{"arch": "mobilenet_v2", "hidden_act": "relu6", "depths": [5, 5, 5], "learning_rate": 0.0026}
Rows from block 9, named by matrix and row number. Each number is 128 + 24 x the weight over its row's rms, rounded and kept within 0 to 255. All counts start at 0. Numbers have three digits each. After the name is the row's rms in percent of the matrix's.
# convs2: project pointwise conv (model.blocks.9.convs.2.weight, 120x360x1), inputs 0-89
convs2.45 097:140120104104102168125144148116058138133168131132138187100149106121124113110117137157130107113123132150132177166149155109176172146135169084118125100137091121109119133113099141157115119074164113113144139157094083094153074170116106138094042122092099135152129125159097148089
convs2.46 103:155147104121111141136127131135133176119125125103109063115146109130123114132122128100106143135138092161115088097106133136085144089141120113131147134114140141110094139126172135114105143120123133118153133129136143144056174160138103120127118131144086146123143144126140091114
convs2.47 102:102117092151119145158138110138086098136123121155121136130111116111115087107113123137126140125120080112104155124104114117076178092109122178116158124139120141144132198102154133141098130151139126135133123131119117121078138207126131086092078101152158118123131101130132113133
convs2.48 103:124113095123110119148125147137161155119139118122102206164136134122121141144141137117129095142157099122142133111137089149106131087113134090126107128142122142130116176134157171110126139143143141142118110105091135154144083145127113142130112118131150104125122104122132135096
convs2.49 102:155130123134151145172143119138134166124130136103113141127142137163099128137111120133130113116148090140122138093103147124141112177118142131138154132121161146117103107148144099150131116126146133154130123109159158125127180126133124114142109180109148137109134099122106146133
convs2.50 105:132131120124131147170121179145149108146135078138136167127114138161136128137142133116132146132113130074112175147169151130130177123150151100153128149121134122155144177100151180110116143125126138117128179149110135131116131119129174123143096185134145117118134140140125084136
convs2.51 104:137141085112080125138141175105166127120143145136141162142080130122126130127110148127110130136117130088121134134138119096196066149112126149140146136130108112135112135171107132113078120131115128107115140124099119136151132097136066128107135143151182134120119114126133145084
convs2.52 098:127135063123139137153119109141109115103125125122166080137109118127126138109126115132135098139143100141124165159145097137143116131139142143133137132124129150125135141098107134134128136080096133132112110125114076122093106091140117100122126120120075158129117125130126145111
convs2.53 095:137119156125138170106132135124121106126174123128066098110137127116136134132156130132136106105114111148122050150133095126078133124114160143144109108121124090149107099156140050123143147118124127136146126110133142137113127020131199159129159096133135123150114151130122123135
convs2.54 096:123124142116178141114131104121150113136117115149116137152121138165118104098121110119133119119154126141133099169093107158104094082130126071139132157125164121152106056101142156139159141185145134132106104115114097162131150186125157152131118140128116148106120126130148087139
convs2.55 105:144122084128117128134130113128086135125083098154185096136143133129134129108135115139129148124129142086140158100089138143149145125122145078131130145136074139146163139156145160118133135092097134137099144139143125125113113140130131092124141115158135139121122120125128100116
convs2.56 105:142154136178160151176123136138108094133161108122131092143149125118138107106123153109128138142102128107133160142132130129103176184147106130145127143150133169127116145101126159164106110110134132123117196121107095122141161172131118169119128155123126129117116152127124126095
convs2.57 099:131150142133110152152148138155147086114104158110128156121111134139116127134114139118133124132146145130130167137140198115063142152119139155112106156146142096147148081141127140100180134202123119102149121124122155078133155046113125108136095143136114140132130138142137081123
convs2.58 092:084142105118115137127109146125171160148124132141106145136145143086121115129133135124127128148140110085144175139129077127110112151101082220130157150162116123130163176158138141141143151104116131133120146133125143151080159141125086128122164115129138119167119118125139096132
convs2.59 097:133132119158130159047122129142106091144154124121131057113163140138108105115156126125159150150102087200148166089099141106114095115142115181128155116128153102114142086201125108127142128078119121139155102130143161122104121080116102138091125121101154135130138141123116152084
convs2.60 103:141158115158115160159139083111119148132166109142162158105159116103113121142143142096149119147184072091137213126109133152087138119134128162151122112129155129133130143164107214120138111165092130135143158122141157146126146162121152120115189092138141153130128150134112115159
convs2.61 098:139113151115080168163135153127141126139135146132097129077100141118117140149125121118140141141140108113133181137080115109082083141118123133130135117153152138140134088150177170128098147167088132140116120128123129141129139141150134137117164096135137138112129131130148121092
convs2.62 101:107127098141116047105099133152156087127114128120134137133144120103129131139112129117088126116096161143133113143131124178132139109129106151141109135124180167174127105117144119108081125173106128110137111102128126113134121100119083143119088149119103117152102113131133147131
convs2.63 102:097136044115137064105134096128155112151121125106071080145113123135120129145120164120095146129144109113115052140091104084124118147125114181103138113133094186101167117149109079114076113130093118154145073114157139117124149158129096137123141104122135149132122127132145112121
convs2.64 104:135113104128185121100142132133100064124108153144147137134174141120135137109149121115102160121144143097143073148107175105083119061119099120138119168136119123109111055188128100127085130190149116117111134128110160132141085130137199135124115127119152110145132140131157080143
convs2.65 101:125140168135180114121123122118125148121112139138157110127111140123136130115169131121148173146143122125143097142108098130092155196130135128106135115121104112137130128103157164125136125149160124140143124126141127146094115117135111116119096118126117128137122120120110144142
convs2.66 096:104127102109096089106158150127065147154092103126168114114114128158131109122161117125117148141100161153114153128092118158162158131141139171153124108128108099135124113164138138117154136176100123136137161111171141125143139181138133132121146113117154100162146123135136140201
convs2.67 103:143117157128116163145129130141125109102145092133142143133154117140138144098150146126134102093137158148153110108147081142155141126108128139113110125118100132143119062102142166141107148135131129147151132125090084117145182123114153110146093149113141105149121148111131132166
convs2.68 104:133159041125157120129105172113142149128106134115124125137207129104145123121140100115120130142114146147125132098100072128123090163130107119149145117125103091134109193126110062113117118134173126166142143123167128130177110103154142128148147137156103127109117147099156091165
convs2.69 102:099120137122140162162158090132117128136179154123124110192130148108110137119122123163119130113159121143097174120137106121120185114105140069120144166135154084162099123145138132131175115158140125123118173100098109130151110095131139156133112115148110146145128118112115124086
convs2.70 097:155128124118109129131125107099139125112152092120173111110152122137130133166126114134127145140147138133123140164136114135116167146130094154115126147115145141104114131125112132120110119101123123146139136140091135113129147082134165147121145113138110136108126119149104115125
convs2.71 106:152154132092130108137137119119117110125089128108117081117117117128121113119133137136125123146118111136106137150115142073175093117117145175132140102123114065153130117177142121121149127064127125132101084108117140132096133166120153141144163120120133147114138102122108108100
convs2.72 101:150135111119067131148112090120118131129113137117151203113140128122139128176078132157132140132130106153131154167118142157088152105124125089124140125133109176123117132153122128094154107095147129157102195149148171108158190106133133135148064151150147145124140126142130147111
convs2.73 100:134125097153160120175132122134096160120123183124076145111142123114118102096087123136128129125134139141108161118144162116145080158133103150139142124146122188126143078171124093119103136148119131122111116109150152099116108133114072070147118106139123134137138146134153132146
convs2.74 104:148121107177112125176141104139106142126111090135148157142095120115127116142126141136129098142139099176153101120149127132136143162147116076122151157136116100133124128128156137133148129128124124107140168133078112136135127212118136166106083139112147117145126141156121175103
convs2.75 099:108152140130138094126134127170110149135102143118091153127091145149124156120139117108113145117110128090138139140103121094117053119141134097139105103108120151117128148113132134115126147136128130149171183138090112126111141081116136152136106124155111119104120149127147124174
convs2.76 099:135137130132156108111116110130100188108105157119141142116111143151137097144143122123126126141139152187148138141118154162117103075116129116105142092154171188133118153136128112129108115134153132134129102114155097113153142126121105083121101179112156134117113133131123117174
convs2.77 100:161117171128116077085116133112134147130133144125090071130071124111125168128135152123122122165120120175114094097127149106111088141128171141108110123132134134123128169157164136116117150113123126140125090134152175121101114186145154090132157142122113121146113133120140135134
convs2.78 094:109115091137121144068116132143088132112137163143116102149099141107155105127140136124095110137143044100139125132147105144160111124145121186088104133133114171133128134086157091128143142146144125126129134138143152123121092157118104119132140176104154106095103145121129096109
convs2.79 102:115121163104109077135100129102150117149129137119131123168092124126119119111136146121132119146132104184118102109125137138159136142144100135127139074117126119149155142139118130116143108149103122143125107116107125109128124096116134131122119130122093129119133136121137159116
convs2.80 101:134102137105155117141117125140144138147141123112135043141103151116138116120139135105145144136096119116141148105106150117071126131149104149144139139118111173109135125117159087136181142090134128140121133163070117112126147100150112151112088168146141136142144135120115163077
convs2.81 100:147122160113114137234129136114118154139078147146159104121146111138112182140122141133114141132127133157132140123139089113144077148117132109105117160112083089141130102157124139118161143135117127117141120113098137141134141102134191102123162121114141113107140116117138167138
convs2.82 101:110115150149142153085112164141150095132111136118104097143196127136115075102149121112097163120150114151147093122099115131119117087137113097113123135116142125154138207167117130127130151141083123126124153138173145122099087168159106121116115097130138101134132103117123122108
convs2.83 099:136131183110125070124150090133137128133146139115158128116181088136109115094130127134112113135108081103122169156155091145171101074127140128124133123141076127102130110216133143129130132093124129145144188135134071130129104118132122114125064063146122123153125127136093116102
convs2.84 104:128114160124109104161110119119137132153144150118146120118142115119155122176113132164118133111136184165134060172081113112128084123149118144114142152119090156121133116091150161113126107163124133113117145153162129130128157162131160154121144140115119128119152142140140100183
convs2.85 096:138101191147111100153111121119136162118166141126130161138126147144126139113085125124140132134126114093138100118131135131122166079127125092113129119118148087130117171133131134160172120177146133120142156146167149157154153124130103143122135080147169123126124105126135096164
convs2.86 100:124148141125079110148154146116119094120124125127179133077142147146106125133148107137138142116132117082137060151112117160162197127105137063148121118139118162132147136079122145130103147176132125127134105135109106132158145119116109081111102130127128146112135132127116174165
convs2.87 103:144145150101104108145136156136113131136106136128110118148160135162133128123103114136115133101109128102113137146138141144144107212111148156106120138118108120138099070124140092140094089141161132142104126126120083142084157120133073153143124159126102106130141145122111153072
convs2.88 103:107112106161127128110138139116057111123110139120084131132186122145117124127142139145125171141164104151142107119143124119107082151122113130092116104171102139137107147135130123135160122099132127136129173142061147152137105118145110132133085136126157119134121132145112100146
convs2.89 097:103124134109108141161135118121131119131108146131118174115132116146108152130097126138118111117118146096125222190119112143108076087129147080115121116115114119136124146063140154110140112151102128115121106135185092155110140128128157113136116116136146130158144141141123190131
convs2.90 102:137135131157137093128121135126082177120105126134127103137144125118142146111121127104122128104139172093130076144124161094189108200101150154137123103139077128133158144133140102122134150071100131147116134120142074151168131111126122120114146154139144108122129132140148147101
convs2.91 101:151112109138106150078127121085130110121167129132111132101148112123111148123131130136132147112099119097144154124132170126191138090099126111139129122136149143131108100140126124162110161118143113109129133112117114105144197141140102100132105139131146127114152132134124121099
convs2.92 096:111157138106124120157123095124115143139155148117132141149137129114133157148118138141135130135131151104114117135091075118151126092136127144140117127123131135118143120100166119105169155136090130115123113127123120120136120206130116068103133122146154119150132127098159170110
convs2.93 097:155114111108113155164139167142158137146152137122115144124150139140129130151092133147129125116113101132126123146125105172096093143119120157145106136125107110143171130134126165164139145165186130138151121117120072155193118147144128206131183127139115145129119115134118139113
convs2.94 100:100129240149138110152108131109084093117147090111066137140123120142121134093110137110134101115160122147121166139151106120095130168110128120130144108135097134135104088056123115127123143160108132140155204115116141146136106055125157118103051146100143122132107128114128116190
convs2.95 097:135140176133106120120134137123114129096078129113124143122139131126127108141142123111139154133122146119110115128138097142098118112160129109105128114108093143143139121112137113130149152093136122123145128127122128118111141160145121141120163117112115130105141127129111164128
convs2.96 101:119134080180187138137106131144165128108106118104105119149114112133154136162150130112143118113105117103138165124139141173104132175127124161133138118138126089135133121155143154102133152037138114110105118155150149132143126151126059125125160181142082112143110124121134122079
convs2.97 099:116127118125161161095108162134128167110109124123082125124093118126140152129140131110142091110136075122145057152142097141082121109135159143153125143157132190139118168172141108109116135170131134124131167108116130114121117185127060133132160153118112134134154152115116133173
convs2.98 103:145122136148131131093116157135192173136146098125118195160123134110146113090145138127150133098124129127130084147150097131127111156117113139106151133134164184150163110117142126120109108097139124123100158121173168133153122148140138063114159121128144126137129131150130146101
convs2.99 103:146138132081096121067118136137156136110096125126135147153135128152122150150127114107135129132114140120104128139121140129139098117122146144145139141119154145114111116144145099168086132110164138138113132142107128133126136127139177114114136096112130133120104138140104118076
convs2.100 105:164123178143104169125128109151102128111126118124160114118150140133127122142090151124132103126117117149122120164135156125113072135116138175133133119129192140142145147211115129150173094137109139130144126130133149111101153082099150121130103143125194132139108122132152155106
convs2.101 102:103137125125109149136142139121118124127123131122150123137149137123123124146149131098115115118151150126134114137102126122156137197140137092121130166142139177129104087159159126116160124134104123130120154129130179120133128157124102128124153160102087121141139109129140136115
convs2.102 101:093135162111120090140137105127132160138116145123094158134100128162132162097120124127135129133113131162123120127144123115116187176110139100133109109112094105156140152153128113118165135112082124120107118108180092144097184167123149150128124113137139112117128128130130134128
convs2.103 099:126164122098109133126123132130130109117120136118139131129096099123136149095138125134125103148121124112126142106142117113142083141123132051121115128130170147089115144123111100138139117113137130112131125111112117128128137149124144152122158149117122125110157159127120096056
convs2.104 099:080132137102145164124125176129139141117115147133122154118078131141129130111129117120129153137156120079126141115108122092110122118125124154106133113128109123101117184160166138103131132096142137127120099128050112090122077121136146177143127163120098142109119111140149140165
convs2.105 105:136088155140186142132116082127107125152100109142089087164152134129127093108120110138121126122135097145126119167098145151114055204131102106138103121134073172146107086114137164144088130152112135143146091160107112126156134142132129172133113143112158105120138130129108161132
convs2.106 101:098127156129127178141107133120096119153110151130116174108100123128130122109147119133147153130129179157116160137132119142157101160109114129131122116102115121116135139127148123134155136124121126129125104112119123181109131156131181128118082071142133124143131123144145115083
convs2.107 101:120156105140123156129116148133180149113139100117100131192062146130113094119136114092114120177157095128143153130131107084100030146107118162107131127130171156157163127140134129120181137107140117140115149133160141144126121137132151105136129154120104132134136139127137101114
convs2.108 100:149094099138110143108155143118087129136114144153144086152118110112147134120118137150124139144110170149118136121137120138119066057108086105106124150138087111147116148124117157128160130160167131131128113134112128123149166143136089101120133114148159114145123118146130131132
convs2.109 095:155133098136112153148137148127155156129120090122154137107125132133116112166142119169109114140145146168101159110152164152113087121128123133131141121109140132120132114131123135111137129174143119127134128117104139146151157159116100132125122136138137140114146142123141117166
convs2.110 095:144161106150131137150170078116115142143169130165096116107124149109142125079135118156152130134100155118100190121139104097137110100120115186145132136148113103096143161155138162121149150133127135131156103142170110102092132063121171092108146146121156144116168163134117121154
convs2.111 092:143124129135088132067136090118179167106101122143130109144099111130128140143109141153135122101163090138125155173158127159112114068120151113132142127131118118136139144141144112130060129134132126125123085095166132154148126109115149166108116078123130117126115149131087157154
convs2.112 104:133143069153077115091139106123091100139103145113146172115149144133106149135125130118121126136128136038108138183137098113147124090149102109094122098116137092121127149125115158122095126087118119123108088142128100102172159070145133116134186130137096129129140108129151156118
convs2.113 101:153092141150112148209134139144164103117125128121134140141093128142142135156109121138100131137145135137141191128150160130107158103162117134106127127117107133150121113080138118148140092153122116109111084146126113146145170083120124168165127121141116109159128124125180124118
convs2.114 104:128163146114114165160165155136086156112099134113136051151160134155122148151152115116136138120147135086136126142127176108164167077130114082143130107140091169115142148166106126126111139082124131114099161139072115121194152146124095115135102109112097122140134158119101135149